{"spec_augment": true, "win_length": 400, "targets": ["source"], "layer_scale_init": 0.1, "subsampling": 2, "positions": "learned", "lr": 0.001, "beta1": 0.95, "eps": 1e-08, "weight_decay": 0.0}
Rows from block 4 of a small sound classifier, named by matrix and row number. Rows with one number belong to one neuron. Each number is 50 + 15 x the weight over its row's rms, rounded and kept within 0 to 99. All counts start at 0.
After each neuron's rows are labels from the 100 clips, of 14976, where the neuron reaches its highest value: "top examples" is what is common among them. Only what is clearly more common there than usual is listed. The data: synthetic speech, music and everyday sounds put through simulated rooms and audio effects. In brackets: how many of the 100, against the usual share in percent.
# fc1: first MLP up (model.blocks.4.ff1.fc1.weight, 576x192), inputs 0-63
# fc2: first MLP down (model.blocks.4.ff1.fc2.weight, 192x576, transposed), outputs 0-63

fc1.24:59 51 54 39 67 28 59 57 45 52 28 37 29 40 62 49 35 50 65 60 64 64 44 28 28 82 59 42 40 34 31 44 79 55 43 43 60 31 55 47 28 87 44 44 46 55 53 55 53 68 32 43 43 59 39 35 55 27 47 68 60 48 45 68
fc2.24:31 48 32 36 47 56 54 41 51 66 71 54 46 58 15 54 59 51 57 21 45 57 61 51 47 52 64 62 45 53 64 45 38 48 58 48 35 32 26 36 52 43 63 41 35 69 56 68 48 51 42 31 35 71 49 67 32 63 57 49 52 61 65 21
top examples: speech (70 vs 25.1)

fc1.373:47 60 53 63 53 24 35 19 64 43 42 59 62 40 26 42 33 55 86 42 44 65 39 70 48 79 57 48 64 62 50 54 73 84 51 78 67 48 54 58 52 65 42 58 17 58 66 75 34 36 39 29 42 44 50 56 49 40 41 60 58 68 26 68
fc2.373:29 57 30 48 50 46 83 61 47 58 49 56 56 64 47 42 49 64 52 46 46 43 37 64 37 49 30 70 56 22 58 75 63 42 45 46 51 36 59 99 39 50 61 13 42 64 52 61 37 56 56 54 61 57 47 57 15 62 52 24 40 45 47 68
top examples: dropouts (56 vs 13); number of effects: 3 or more (39 vs 13.4); bit reduction (38 vs 13.5)

fc1.395:64 66 47 47 70 57 49 43 49 44 36 41 70 70 40 37 49 46 78 31 43 43 64 66 30 40 61 68 33 47 69 78 45 60 75 21 20 32 74 33 33 57 34 58 30 46 56 55 39 41 46 72 31 43 65 31 38 83 52 40 39 40 29 36
fc2.395:57 47 61 44 37 49 59 29 50 65 68 39 77 73 62 55 60 69 43 60 46 30 54 45 73 64 65 12 61 22 39 65 77 47 54 51 42 77 46 49 62 56 49 58 37 31 42 77 55 58 50 46 57 36 56 48 32 31 43 21 56 46 41 85
top examples: dry (41 vs 20.4)

fc1.485:56 54 27 44 48 59 55 49 59 51 30 63 55 43 42 60 44 51 86 40 44 56 63 65 49 82 39 72 55 60 40 48 49 40 83 62 69 69 55 40 60 94 18 65 50 56 33 57 57 37 49 33 26 70 57 41 27 55 67 80 74 61 32 68
fc2.485:41 45 47 54 34 73 78 43 56 61 50 51 51 54 41 53 48 44 55 48 53 36 56 59 12 39 40 62 45 00 53 76 42 60 75 51 50 32 53 51 52 39 46 49 39 49 65 79 43 51 38 57 58 46 50 62 37 72 56 42 22 68 55 47
top examples: dropouts (66 vs 13); dry (47 vs 20.4)

fc1.569:44 59 59 61 68 53 73 33 86 66 57 54 54 49 62 73 60 35 78 62 31 83 44 43 48 33 34 38 82 33 56 85 66 57 49 61 61 50 64 74 34 55 32 41 38 31 45 71 33 66 60 35 39 28 49 60 39 53 42 46 45 36 16 45
fc2.569:61 34 26 60 42 61 26 49 49 56 22 29 41 47 56 49 48 63 49 45 36 40 56 56 77 58 31 57 49 62 43 36 50 49 42 50 50 96 58 78 54 60 72 81 59 57 50 53 53 49 52 60 49 69 49 53 74 70 51 52 43 68 67 12
top examples: drums (58 vs 25); dry (52 vs 20.4)

fc1.445:43 55 37 44 55 28 65 42 59 51 56 71 42 31 40 32 48 48 40 45 54 55 40 32 56 72 37 43 16 76 54 62 28 50 84 41 48 64 56 63 47 37 30 62 49 26 59 59 29 42 48 25 30 32 54 46 57 64 65 49 71 28 55 50
fc2.445:52 35 52 59 43 50 34 35 57 56 24 15 54 50 69 60 35 50 48 83 53 36 41 41 55 70 53 39 80 79 36 20 45 41 16 55 54 55 74 57 41 59 97 73 64 35 42 12 64 55 36 44 51 53 48 42 81 81 35 60 47 54 55 54
top examples: band (90 vs 25)

fc1.530:29 56 42 62 86 71 52 49 59 79 44 67 75 70 75 55 43 29 38 68 52 84 31 43 34 54 37 61 71 40 53 59 37 61 73 50 28 38 33 38 33 64 58 37 39 52 35 66 38 60 50 36 77 33 55 45 65 64 63 43 57 66 29 47
fc2.530:62 41 48 54 66 53 44 63 53 24 65 54 59 49 73 53 46 55 30 68 26 52 46 38 28 42 75 41 45 66 39 45 32 51 00 48 45 68 44 41 30 51 41 46 59 54 50 45 56 48 54 77 48 37 45 64 59 78 34 54 48 57 49 25
top examples: everyday sound (72 vs 24.8)

fc1.505:44 62 50 44 64 64 83 53 86 53 46 63 39 61 30 59 80 40 56 52 55 53 62 46 16 42 68 54 28 55 55 78 71 46 54 53 41 65 44 38 61 50 40 50 37 75 54 75 23 69 54 46 68 67 41 31 52 51 40 45 24 69 34 45
fc2.505:55 55 83 42 51 51 37 51 39 55 56 51 52 58 49 40 67 81 51 48 44 35 50 39 67 42 32 60 55 74 49 41 23 38 16 44 39 48 52 92 55 52 69 42 30 51 49 56 68 51 38 64 42 50 52 33 52 59 44 66 52 43 39 99
top examples: speech (60 vs 25.1)

fc1.357:39 57 61 39 57 67 42 48 42 71 38 61 64 56 37 31 25 64 69 42 30 81 28 55 39 55 61 40 56 47 53 82 65 39 75 55 41 58 71 51 35 29 62 27 55 42 31 70 51 34 41 20 51 61 49 38 40 76 62 47 17 51 64 54
fc2.357:47 46 67 50 36 40 54 41 55 56 76 32 52 52 45 44 41 58 58 47 44 41 59 56 82 41 76 57 52 90 37 04 53 52 04 60 55 76 34 24 56 43 74 31 38 53 54 41 59 50 34 56 52 48 48 62 77 62 59 47 69 39 60 66
top examples: ring modulation (33 vs 12.5)

fc1.554:59 47 42 64 47 48 34 50 39 69 46 60 41 35 66 44 49 40 38 37 29 47 36 54 52 33 59 57 26 27 34 56 32 50 72 43 40 47 58 35 51 33 72 25 36 84 61 47 61 37 71 35 53 58 42 30 58 80 59 56 28 47 41 36
fc2.554:38 32 41 47 48 42 47 37 51 57 33 17 48 58 89 46 39 76 43 78 47 65 52 41 39 46 43 45 59 92 51 07 88 48 11 54 46 65 50 60 42 54 79 59 50 57 34 47 63 53 48 62 54 43 50 47 66 51 31 54 63 54 57 67
top examples: ring modulation (47 vs 12.5)

fc1.491:54 29 51 56 46 46 34 31 55 73 62 51 39 68 36 47 31 56 48 44 52 60 40 43 43 50 62 35 41 48 44 42 50 81 61 35 54 62 71 55 32 70 53 21 82 69 56 43 43 69 29 23 83 51 69 35 49 43 40 51 22 60 26 39
fc2.491:40 29 82 59 39 43 53 62 46 47 83 36 64 42 59 55 40 49 48 93 50 36 61 47 39 66 40 52 54 10 49 58 32 51 39 56 58 62 38 11 40 49 57 47 66 67 53 52 46 39 52 68 56 30 56 59 85 55 45 52 31 85 55 61
top examples: dry (66 vs 20.4); everyday sound (58 vs 24.8)

fc1.308:33 49 38 76 35 52 58 50 58 28 57 52 66 57 45 66 81 63 55 22 72 53 59 48 64 57 51 66 34 56 42 56 57 43 67 58 53 36 62 68 52 28 39 67 54 43 64 35 49 53 73 23 52 47 64 23 31 18 34 39 72 34 33 43
fc2.308:57 54 70 62 44 46 57 35 48 49 48 38 53 59 44 48 45 55 46 31 63 48 51 51 83 35 59 51 78 91 50 82 08 47 43 63 39 18 27 55 58 54 05 52 40 28 65 65 60 49 68 50 56 55 44 63 45 71 57 39 28 16 63 21
top examples: ring modulation (35 vs 12.5)

fc1.315:70 43 39 60 52 50 75 42 50 73 39 63 62 47 73 44 81 32 43 61 31 47 29 65 50 40 74 49 54 41 47 38 59 54 55 30 23 64 69 75 38 52 62 34 32 35 52 67 40 70 74 39 59 57 39 37 49 33 34 31 41 28 35 50
fc2.315:63 32 29 48 44 59 33 47 51 43 27 25 55 46 86 76 64 46 53 56 41 41 46 52 39 21 35 44 79 22 44 15 66 45 25 56 55 97 57 54 52 62 75 60 51 50 35 36 43 48 58 82 56 58 45 54 63 60 63 53 51 49 41 18
top examples: everyday sound (88 vs 24.8)

fc1.101:48 55 36 50 46 41 44 38 71 53 66 49 76 76 72 77 61 34 52 24 47 83 62 61 65 65 66 60 78 68 64 40 28 66 71 55 55 60 52 40 34 44 36 35 33 64 49 45 30 63 31 17 49 59 23 50 59 59 39 48 34 52 40 44
fc2.101:49 49 49 51 70 53 57 49 47 71 69 46 55 51 73 64 59 58 50 84 58 42 33 49 28 41 55 43 32 11 52 44 74 45 42 66 66 67 66 53 55 55 87 50 55 59 42 26 64 52 59 62 41 12 39 79 47 44 25 58 86 62 64 44
top examples: everyday sound (60 vs 24.8)

fc1.216:35 61 67 57 49 65 37 53 83 36 46 47 55 70 41 61 60 48 49 57 70 58 41 80 21 76 38 62 40 24 50 49 61 37 77 58 67 65 50 43 31 53 60 79 79 58 74 50 46 83 24 41 63 65 65 69 48 40 41 43 31 28 34 67
fc2.216:56 31 59 52 25 54 62 27 43 39 93 52 60 55 42 70 52 54 49 35 48 43 62 55 44 48 99 53 64 07 35 72 26 62 47 67 45 31 51 74 47 30 68 64 55 51 45 38 58 57 47 49 42 52 56 48 92 55 38 52 34 44 56 43
top examples: wah (33 vs 12.8)

fc1.518:33 53 47 49 47 55 50 30 71 51 63 61 69 67 23 40 57 47 53 45 43 30 28 31 42 56 40 43 38 44 58 72 64 36 67 40 39 56 38 35 41 66 69 26 34 64 49 76 59 74 48 32 55 82 82 48 51 37 52 61 48 17 35 38
fc2.518:31 41 63 54 54 49 62 64 56 53 50 67 55 47 61 33 40 51 68 36 61 53 39 54 08 49 29 49 62 39 57 61 71 53 58 49 51 49 62 85 56 59 62 43 39 37 40 70 54 55 42 73 54 64 55 31 00 38 55 35 38 19 54 64
top examples: speech (82 vs 25.1); number of effects: 0 (53 vs 25.1); dry (49 vs 20.4)

fc1.160:45 12 52 51 82 65 54 43 57 64 32 53 44 62 52 52 44 83 58 24 24 60 33 38 54 45 59 61 42 30 41 49 37 23 57 42 53 62 77 61 35 42 61 32 51 37 59 43 56 57 51 58 34 60 59 40 11 76 48 56 57 55 52 38
fc2.160:30 43 25 54 46 24 48 14 44 49 59 35 52 55 50 54 32 53 41 62 53 43 49 48 73 64 60 51 40 61 45 32 53 63 61 68 54 32 44 65 47 40 51 77 61 49 48 41 47 53 34 61 41 50 40 72 46 59 55 67 46 25 60 28
top examples: speech (59 vs 25.1)

fc1.143:54 66 56 57 44 57 57 51 50 49 52 23 59 48 53 57 40 53 58 53 77 99 38 44 37 69 64 45 46 65 67 49 49 44 40 53 50 47 48 45 44 33 54 55 44 32 31 65 44 45 40 49 82 36 58 25 72 50 56 28 30 30 68 43
fc2.143:46 74 37 43 70 46 61 25 57 64 89 56 37 48 31 29 52 39 50 32 49 67 55 45 62 42 51 54 40 65 50 46 54 61 49 44 45 47 41 48 49 43 14 41 42 58 51 43 54 44 54 79 45 25 50 34 48 43 53 60 73 42 53 27
top examples: speech (98 vs 25.1)

fc1.346:58 28 53 38 79 40 60 11 49 79 39 58 40 51 35 36 49 55 67 38 52 75 40 54 55 58 46 70 23 01 57 42 12 54 42 70 45 29 41 36 43 42 74 48 54 77 49 44 63 54 70 28 48 61 36 46 46 78 52 58 34 53 39 39
fc2.346:48 72 81 58 53 49 47 56 52 60 17 29 55 51 30 47 65 50 50 38 39 50 43 45 88 22 65 46 58 72 60 52 50 51 44 37 52 38 51 78 47 45 47 42 33 62 49 05 69 52 27 44 56 61 49 63 62 74 46 72 53 66 49 84
top examples: ring modulation (38 vs 12.5)

fc1.89:34 57 40 53 71 63 27 43 54 57 40 74 63 52 38 43 58 54 76 53 53 66 56 51 33 52 64 38 60 15 41 34 48 37 96 21 49 46 58 44 58 69 32 49 40 38 59 81 34 44 50 55 40 55 64 40 31 34 40 32 29 60 50 64
fc2.89:53 49 62 40 30 53 52 32 50 51 65 59 60 59 50 49 64 81 53 40 55 31 51 50 81 33 57 54 71 74 45 55 50 18 26 64 40 75 18 58 67 42 47 52 46 65 63 68 48 44 45 37 49 43 60 58 69 75 41 71 39 34 55 51
top examples: wah (36 vs 12.8)

fc1.366:57 66 54 42 57 40 52 55 49 67 53 55 36 25 58 46 41 45 47 28 51 82 54 62 58 33 49 47 27 64 69 53 24 48 63 37 35 35 49 63 41 43 57 53 09 44 51 45 33 63 74 48 46 64 39 63 44 54 58 71 91 38 46 32
fc2.366:30 63 60 51 35 51 40 45 43 52 25 54 40 42 61 46 37 30 42 62 40 67 35 41 33 56 14 43 65 36 59 72 35 38 48 36 55 67 32 59 60 42 65 60 57 44 50 38 55 53 52 50 61 50 50 55 75 42 44 75 48 70 60 45
top examples: drums (93 vs 25); distance: near (67 vs 39.5)

fc1.262:28 63 54 33 43 63 45 50 74 56 39 55 42 51 41 46 45 49 67 51 46 68 53 70 84 61 49 48 40 51 65 55 54 35 70 58 30 49 66 64 43 48 23 38 42 47 60 70 35 49 74 35 39 54 53 41 13 78 41 68 62 09 49 61
fc2.262:71 19 36 59 51 55 51 48 48 45 28 44 50 59 40 51 63 59 51 35 57 51 48 49 66 42 72 58 27 29 37 60 82 59 57 53 33 43 17 52 51 60 30 58 52 26 45 76 65 54 43 34 56 28 45 49 31 31 42 48 48 99 54 46
top examples: dry (41 vs 20.4)

fc1.149:60 33 32 63 52 57 59 51 68 30 43 69 61 68 34 71 75 45 58 44 45 61 47 41 46 76 71 42 74 34 48 57 10 52 57 21 58 42 58 50 50 50 34 83 71 55 28 59 15 72 57 07 28 39 70 52 67 41 64 15 62 46 44 37
fc2.149:52 41 47 44 55 52 26 60 43 32 13 27 53 32 53 43 53 52 40 51 63 52 44 52 62 60 40 59 78 86 51 44 33 73 47 55 52 44 64 88 53 52 24 99 74 45 48 32 48 41 53 77 54 31 41 66 34 49 59 47 80 67 53 50
top examples: band (91 vs 25)

fc1.469:56 39 74 75 51 38 62 43 42 55 64 57 70 65 47 51 44 43 54 41 68 66 34 55 44 60 69 56 48 39 35 77 57 58 56 43 54 53 47 58 50 40 73 44 64 43 42 75 57 71 52 30 53 61 49 68 43 43 48 49 23 54 37 28
fc2.469:28 51 48 53 53 60 32 55 68 53 04 62 62 51 33 47 46 79 55 49 63 61 46 55 79 56 24 54 68 32 61 50 50 55 61 57 55 26 65 99 47 62 55 48 24 51 43 55 18 51 36 29 44 42 43 37 05 34 40 55 48 76 31 42
top examples: telephone band (32 vs 13.2)

fc1.179:42 41 50 29 71 53 60 30 64 77 40 65 68 66 26 53 46 45 51 53 70 78 45 76 30 62 41 37 54 31 38 71 25 47 76 14 19 59 51 44 50 41 49 52 34 65 56 76 28 46 54 16 33 47 49 59 52 53 48 52 53 61 50 37
fc2.179:52 52 41 51 44 57 49 49 66 60 73 26 57 52 54 53 46 54 49 45 63 35 48 65 55 35 55 53 57 64 55 22 51 58 15 71 68 52 38 30 44 52 98 59 55 60 64 40 41 67 51 54 49 35 42 73 60 41 53 53 88 67 63 55
top examples: drums (78 vs 25); dry (56 vs 20.4)

fc1.367:74 57 68 55 74 45 66 42 76 51 58 45 30 56 62 73 70 70 90 46 51 64 43 77 24 57 60 51 52 37 40 44 54 65 57 49 38 38 48 68 60 86 52 52 23 67 81 64 69 35 32 53 39 45 35 54 32 28 42 52 35 51 40 59
fc2.367:45 51 32 33 18 58 45 50 43 48 42 39 60 57 39 62 35 34 48 58 42 02 46 40 34 47 38 66 38 00 58 65 27 59 16 55 57 52 61 58 71 22 84 72 37 59 56 44 48 44 47 41 52 44 54 69 32 72 57 43 26 83 65 59
top examples: dropouts (76 vs 13); number of effects: 3 or more (36 vs 13.4); reversed (33 vs 13)

fc1.448:33 36 72 43 47 48 47 55 71 50 58 61 30 39 69 50 44 40 48 46 61 62 42 50 41 81 48 41 27 43 12 37 52 42 44 43 46 64 49 46 39 50 43 39 55 60 46 84 59 58 61 38 35 50 54 14 54 36 43 56 49 43 47 51
fc2.448:46 63 36 41 40 53 35 46 57 58 54 53 32 55 21 59 49 40 56 13 31 37 50 56 66 26 33 44 56 99 49 56 65 24 42 65 40 31 33 40 59 48 31 60 51 73 67 74 33 50 47 70 51 10 44 43 36 56 55 45 40 44 48 59
top examples: distortion (34 vs 13); ring modulation (33 vs 12.5); bit reduction (32 vs 13.5)

fc1.97:44 04 68 51 48 47 61 45 50 46 38 49 69 42 32 54 46 35 52 57 61 60 34 46 28 49 29 47 33 45 51 55 24 43 50 54 49 30 27 53 57 26 48 72 50 46 37 47 64 55 52 45 32 25 58 48 69 32 33 25 58 60 76 58
fc2.97:67 63 28 47 43 59 34 62 58 44 47 41 55 56 58 67 28 56 36 50 55 58 49 49 33 51 48 43 69 66 54 41 22 57 41 45 36 76 71 48 42 41 90 74 50 60 38 29 65 50 54 51 42 64 45 42 52 68 42 54 69 01 49 07
top examples: speech (91 vs 25.1)

fc1.197:55 40 53 33 73 49 62 30 75 40 68 58 51 36 37 45 54 32 62 28 44 66 36 73 63 59 28 44 63 64 64 64 35 44 88 37 46 53 53 51 63 64 51 40 17 35 38 85 31 53 38 26 42 38 39 40 47 65 62 31 60 28 41 22
fc2.197:46 38 57 45 42 76 25 47 47 23 74 48 58 50 44 60 48 65 51 44 43 31 54 45 68 27 29 53 70 34 51 32 60 43 51 65 50 74 46 68 58 50 30 76 63 33 50 45 39 48 57 60 66 48 38 33 60 73 48 60 52 50 71 36
top examples: drums (94 vs 25); dry (46 vs 20.4)

fc1.324:38 46 57 73 40 44 37 19 57 60 47 33 52 22 46 48 33 65 72 52 31 69 48 42 39 64 49 60 63 50 54 33 67 62 85 36 29 61 77 56 33 75 40 56 47 56 30 68 71 52 30 31 49 40 25 59 58 62 42 56 34 45 44 64
fc2.324:43 52 32 46 45 65 77 35 54 37 48 52 47 48 42 48 46 51 54 53 40 55 63 59 00 49 20 66 30 38 50 33 47 39 49 48 39 57 28 60 44 64 72 36 43 59 38 53 50 44 44 35 55 53 44 77 50 70 55 60 58 56 54 64
top examples: dropouts (52 vs 13); dry (41 vs 20.4)

fc1.182:55 58 22 63 39 50 65 40 53 63 45 65 36 29 55 66 36 75 48 59 48 50 44 43 34 64 60 64 40 43 33 50 47 75 84 38 37 68 54 45 65 51 87 34 38 39 54 60 49 64 34 45 31 32 57 36 52 26 56 52 56 54 13 59
fc2.182:50 38 85 45 32 75 58 50 57 48 57 53 52 43 39 35 45 65 60 47 63 42 55 44 05 44 57 67 37 01 55 51 52 35 51 43 51 53 58 61 63 35 60 42 52 59 65 85 47 48 56 34 48 45 55 74 28 55 46 46 35 68 61 88
top examples: dry (52 vs 20.4); everyday sound (51 vs 24.8)

fc1.383:47 61 33 34 77 56 46 21 49 40 57 74 26 51 53 65 50 65 65 46 32 52 29 34 45 48 32 36 40 38 63 44 44 81 76 65 64 65 48 28 57 62 61 58 27 53 59 53 44 59 28 43 67 64 72 65 49 37 70 55 49 57 57 62
fc2.383:61 59 39 37 51 17 65 59 56 41 12 61 59 56 41 50 59 55 45 43 28 45 42 60 36 55 07 57 57 48 57 36 29 40 52 56 45 36 45 50 50 38 90 58 61 62 53 67 64 43 53 35 52 26 57 50 51 56 44 44 52 69 56 57
top examples: drums (57 vs 25); dry (55 vs 20.4); dropouts (38 vs 13)

fc1.414:57 38 50 68 62 35 51 30 67 30 64 39 69 33 59 43 58 58 60 67 48 66 63 75 18 64 57 63 51 61 43 40 65 56 73 45 52 77 38 44 53 74 65 26 54 47 39 65 71 41 23 42 39 63 28 65 54 65 40 47 54 50 47 57
fc2.414:35 45 59 41 44 57 54 58 54 58 63 49 46 55 41 56 56 42 51 36 34 50 40 64 00 49 22 43 24 06 58 64 43 67 69 57 50 42 36 61 51 60 37 46 42 53 53 61 68 53 52 35 48 58 49 61 37 59 38 39 49 93 64 68
top examples: dropouts (65 vs 13); drums (52 vs 25); dry (49 vs 20.4); reversed (39 vs 13)

fc1.154:30 66 55 47 62 47 49 23 56 61 48 59 42 72 34 63 63 64 64 47 16 55 62 73 55 79 59 45 73 62 52 44 60 60 51 46 46 68 44 56 38 75 49 76 38 47 71 60 55 58 42 54 49 59 52 39 50 19 28 69 73 38 32 61
fc2.154:49 54 32 50 47 53 67 28 67 39 46 75 56 53 29 49 55 27 62 30 53 48 46 63 39 51 35 53 28 10 61 87 14 53 61 56 49 40 53 73 47 43 67 54 39 65 58 89 35 46 53 48 36 62 58 66 24 57 68 58 42 56 43 41
top examples: dropouts (68 vs 13); dry (46 vs 20.4); number of effects: 3 or more (36 vs 13.4)

fc1.306:46 31 37 42 72 67 50 33 30 59 58 43 54 58 70 63 52 37 47 52 46 57 33 18 49 49 65 55 57 49 50 55 24 35 69 26 51 46 44 59 31 52 37 83 69 39 21 57 51 48 41 31 49 42 74 21 71 71 41 52 37 63 61 57
fc2.306:31 49 59 60 67 54 36 51 42 35 63 43 60 45 41 18 53 51 41 38 54 41 39 31 00 33 47 62 66 46 48 30 38 64 43 56 52 33 41 73 42 52 63 79 30 56 42 32 26 52 70 55 53 70 52 37 57 33 56 66 60 31 53 49
top examples: band (64 vs 25)

fc1.359:42 29 79 64 70 45 57 24 64 57 63 44 43 48 36 44 40 73 59 56 43 68 57 51 29 34 82 48 50 21 56 65 54 49 58 44 56 42 73 62 59 55 75 43 63 66 58 50 57 43 56 35 50 27 33 19 79 62 30 62 12 43 40 56
fc2.359:42 81 53 47 43 53 56 50 62 24 53 58 53 34 51 59 39 46 49 58 39 38 45 59 81 43 31 53 29 62 42 78 19 61 77 64 49 35 57 60 51 45 84 39 53 57 56 62 62 48 44 37 38 99 51 63 65 48 43 70 64 65 46 46
top examples: dry (48 vs 20.4)

fc1.426:64 66 79 50 54 38 77 22 59 76 68 31 35 72 37 47 26 74 54 66 18 76 51 32 50 38 72 55 44 35 33 63 30 47 49 38 24 61 59 62 46 47 58 63 62 77 50 47 68 28 73 51 65 49 43 52 66 63 46 41 30 65 33 61
fc2.426:32 36 47 56 39 48 26 53 62 47 69 51 31 38 33 69 43 41 50 71 52 71 53 58 69 53 51 65 16 49 63 60 50 42 79 67 59 23 16 70 66 54 55 38 54 45 63 72 58 59 55 30 31 61 30 52 73 66 59 43 22 53 72 75
top examples: ring modulation (37 vs 12.5)

fc1.466:69 58 47 38 51 48 43 23 52 38 51 48 55 73 42 46 30 57 56 31 59 96 51 30 27 72 60 55 46 49 35 69 25 58 63 52 33 51 58 55 52 38 67 53 52 37 34 63 56 81 61 71 72 36 48 09 69 35 47 60 29 53 31 46
fc2.466:45 67 39 40 60 59 78 36 49 60 82 57 45 52 38 31 45 25 54 40 55 70 56 49 33 38 65 56 43 82 51 40 28 57 31 47 53 28 37 41 53 48 30 56 58 69 44 74 58 50 49 73 40 11 49 51 36 43 58 51 64 50 59 58
top examples: speech (61 vs 25.1)

fc1.476:67 48 54 65 65 39 30 55 72 56 43 34 41 27 52 48 56 63 46 63 41 62 39 40 41 84 42 71 29 36 59 37 16 36 42 78 63 42 73 38 61 75 50 50 60 67 67 76 41 75 66 57 33 42 39 40 68 40 60 76 43 34 50 41
fc2.476:41 31 85 55 45 50 54 49 38 53 35 11 58 63 61 40 53 59 51 65 42 39 38 47 18 55 68 53 48 13 61 56 61 51 29 50 46 45 59 71 46 51 67 37 32 45 45 38 92 49 56 55 55 86 39 62 50 86 45 49 36 65 47 87
top examples: dropouts (47 vs 13); dry (43 vs 20.4)

fc1.461:39 37 54 39 51 59 54 20 68 48 67 37 27 23 49 41 24 12 45 49 60 75 60 63 60 43 44 67 99 78 47 69 35 49 62 64 47 72 49 52 28 80 42 44 27 64 54 68 52 67 28 31 53 62 52 19 57 80 77 23 25 45 33 54
fc2.461:50 29 45 53 59 55 62 72 42 46 30 50 50 58 55 49 43 61 41 53 53 60 41 40 38 50 28 69 39 16 40 75 25 35 44 36 52 53 42 84 54 49 78 37 61 60 49 44 40 44 69 42 40 48 52 61 59 34 58 47 81 65 49 35
top examples: wah (36 vs 12.8)

fc1.153:51 30 46 53 65 60 51 63 54 23 30 44 24 26 58 70 32 39 38 55 58 69 34 23 05 59 56 44 60 57 53 53 60 66 41 31 57 70 52 30 29 76 64 56 26 51 46 47 45 35 74 62 58 29 50 35 62 38 44 62 27 73 20 55
fc2.153:52 39 17 52 62 44 45 75 54 66 65 23 59 61 45 48 57 75 54 07 50 54 58 63 45 42 33 47 69 46 57 51 51 56 31 49 47 78 47 80 31 61 38 54 33 57 37 61 44 52 63 63 41 38 47 53 48 42 47 85 48 25 53 30
top examples: distortion (41 vs 13)